Weights of a small contrastive image-text model: encoder width 384, text encoder activation swiglu.
Rows from block 3 of the image encoder of a small contrastive image-text model, named by matrix and row number. Rows with one number belong to one neuron. Each number is 500 + 50 x the weight over its row's rms, rounded and kept within 0 to 999. All counts start at 0. Numbers have three digits each.
After each neuron's rows are labels from the 100 images, of 14976, where the neuron reaches its highest value: "colour at peak" is the nearest of a few named colours to the mean colour under the peak. Only what is clearly more common there than usual is listed. The data: numbers of one to four digits printed on busy colour backdrops.
# fc1: MLP up (encoder.blocks.3.mlp.fc1.weight, 1536x384), inputs 96-191
# fc2: MLP down (encoder.blocks.3.mlp.fc2.weight, 384x1536, transposed), outputs 96-191

fc1.554:488494518458484571536430451497519555514538465527502469520552548533435485448492476503451454426506566486460510531483480427407505518465517496469521452454459406456492441449485540535490534481500540566441463510501553496534465421562503489489345438534504586498519486569422496569541547501477493490
fc2.554:464408530435424502504502418453441466498441515570569452475373472439446425501509475516427494486475375454554529462508515412564504601472584427561528518575493598490476531476607450519452503476526477559534427474494514459477507477572372417483507507530532633381440489463444480515485373457523452465
colour at peak: black

fc1.630:521579554484490509424480452413582537597384375520454473626519417610431442586462458505528554579586421509430530480508503406521415549465455540569474438420473491467569542537624538462498442504485537423638541508556510548488450465429468492485505464581493485449518534558476473472579482491467448491
fc2.630:460492519592412534524461495424448441572587495552587529395448463485575593436552467598489458528481447512519443516532499498442486466510522513529637534461474509613493532505451536505482497523522458596480521452428493549500568527568549437448489498523562604511493479480515463516454637452478444541
colour at peak: brown

fc1.553:515430505498431605516535540531434464479503535506471494513447513533543507559422501558591475578543473435492517498423536615508433598457517536496494428684442482621490494539643473574574468568409495411522469520420550559532497483537530539524461504589606481447405477511524438521471431470525481510
fc2.553:449514527522552493444579490565454485640527454449505527539508478542412531508574493432499527516506575598491458508554515428462530413518553513448451570496482534593480570477572534516477516375512514564618520498534510502490524519489454464511551525482507488500446523550419475464502553496495559424
colour at peak: grey

fc1.417:487426550486478519529500459485528466538491337528513553479436417468483498411567419554598513519534580493427503494516534434485408546435479456529465624467597397533549514527480460549387461450478476517584442529495462494554553571438495476485510526468499543535538557543488533452515492451486402513
fc2.417:480439465510435516503506473446489427507546506492490511471545511481539456515531488593461528492557427511485574574518522460449563481418551534461540439514422479492495456478558409528595470531498506453486411516473449435621564576410457490488538524497461562463541582526419502516543615618559512406
colour at peak: pink

fc1.240:482470553479473443530439388600512514441615488534566559475504529504462504491470647582568461394482486398508534477566580520506512457489542523458553514552509557549491531482485457559590538470516497441529562520441507561567482417413478529528488539443497519428409463485479420503509461412463399450
fc2.240:500552547492398527504488427479476566413384473515553495493548537606495539540514516465401424535402474500486541491481568521520489593521510422558454586552439455489582577433476477421549575435543446538457454482497513516519469389532555520458427527514522552439554512511455556495531475594547545484
colour at peak: grey

fc1.468:489523472550439522431408455545425518464510492482445517513553465428510480450508609483389352479553451429426470480472549491485453419561508545454529491519504444544464541479507522529517500440466484496432532481543431532443574493477477403524472433518581394479416526540453485502468542521586471570
fc2.468:490539539478459527550503492442528455604590584516520427425405547468451482549469447492451607403561438510554453539492508566549534488453454446495535411483444483491551533428555556442504387474482526489552519443433544511585517555438491508431469552525435543527512615524480407515464466516536555497
colour at peak: green

fc1.363:483501568498541526364474560457407506462538475495436506523460457540386458531544479530544542475527564500534497501477482538477604511519485530491410513490549478449537449614543519537508502537528561493484473440570516482489369452521535481578474446493542414589527502485507523524483460494530557577
fc2.363:466484442473343523540539459481570506598506561472454539450486544458496465487464497430445568514452398554539506541467491513602422472523455444581604520484507448489517440517557512513452488483537482487541502491407437484541492589552535502473442592507438594523468462482481456517512563633517518480
colour at peak: green

fc1.311:520499442468560430478506475515540500462460468473454432503518515510501462541361412502460440428512523493526483476476472459554398503495498455467578458495540435527469527536538524489503553465455389524538472469527502442481453458463529507546489517474488479531481441592535503522464550490490580536
fc2.311:433412408506483539568437464470446517522528502568508570515472489422559458466382545507496509541461517448433516627427510511370548542567464432543514524547548493475503577456449472539542505497509460510420490482458468529485479477539620508446515439469523509613439542505476475550527490512487436462
colour at peak: pink

fc1.343:540478441404490403494508490397560516469547417486578484550446520534484471579435545392536488552514459523429410537605489521495393519512461543522534548527452492507501440452595487463530403517442491513472561490537551517526495473467518601484485532499570594492416525527615565537480535463476491576
fc2.343:462522544580539518504503572560480462592464495513502537475430473538435512430589471599518515518527529536538476495436521418496543442490496488589548478528546508501563545527528533458517484499447458442613500561489498438529462518535525460521498559461547360582591493502420527510517482400451421519
colour at peak: purple

fc1.277:438476452541573473508606536587484531539395625500479505393565457583519545496594519537616503530506541495522468453540559550486463405503445510414446572545560525486534461512498514477536629523466487531460465571455480491479590517528491518486484517443579469450567493540505481402483596478489469524
fc2.277:457497546555477461454455484406533506559572484565478540528498462484429504503442500508442493509532435441539500413524381522533464481480469482414542442430458474460466517439529516496523380483567477500503503533550463561457451427480533473489504423482535578526510569485597456548486401614553550475
colour at peak: brown

fc1.123:614598521551564439500543503469487602533453551471487483412482532458571521524440494418537548562524484517573497506443502470536433425534438543474506495495467338474444476552407469527511533574468504507503557527453498504493469561580447514574531431535507407501469495547548466508413502548498545546
fc2.123:438425483420511506501503410450481461492479538542585527491496455426476510534523468556415538509505441451516439480512497544521431541513528583546557451462492568478506487515486393523523457520518592445433433572452479479476379596460510448484428520470489501551421438485485521498424437425558484555
colour at peak: blue

fc1.200:502445521471437498571516529479502441517475555505424504547448495451440415538600513513553485557515462504506457572399500465537549584465438493470538549472495440396482551481484480522466506483425506475511455538517534550494445481434515504469483529480489475540526523469525585540507487549405545555
fc2.200:497496545452449490495517521439527621509437497486530459491552493422495509532460505566570551467504559483566552499503497559441529468457473511487478516475557472485486527469506515497531476508525470517452575445574498535481560454436495568536459560560524469380523525484392535491416559456414568471
colour at peak: purple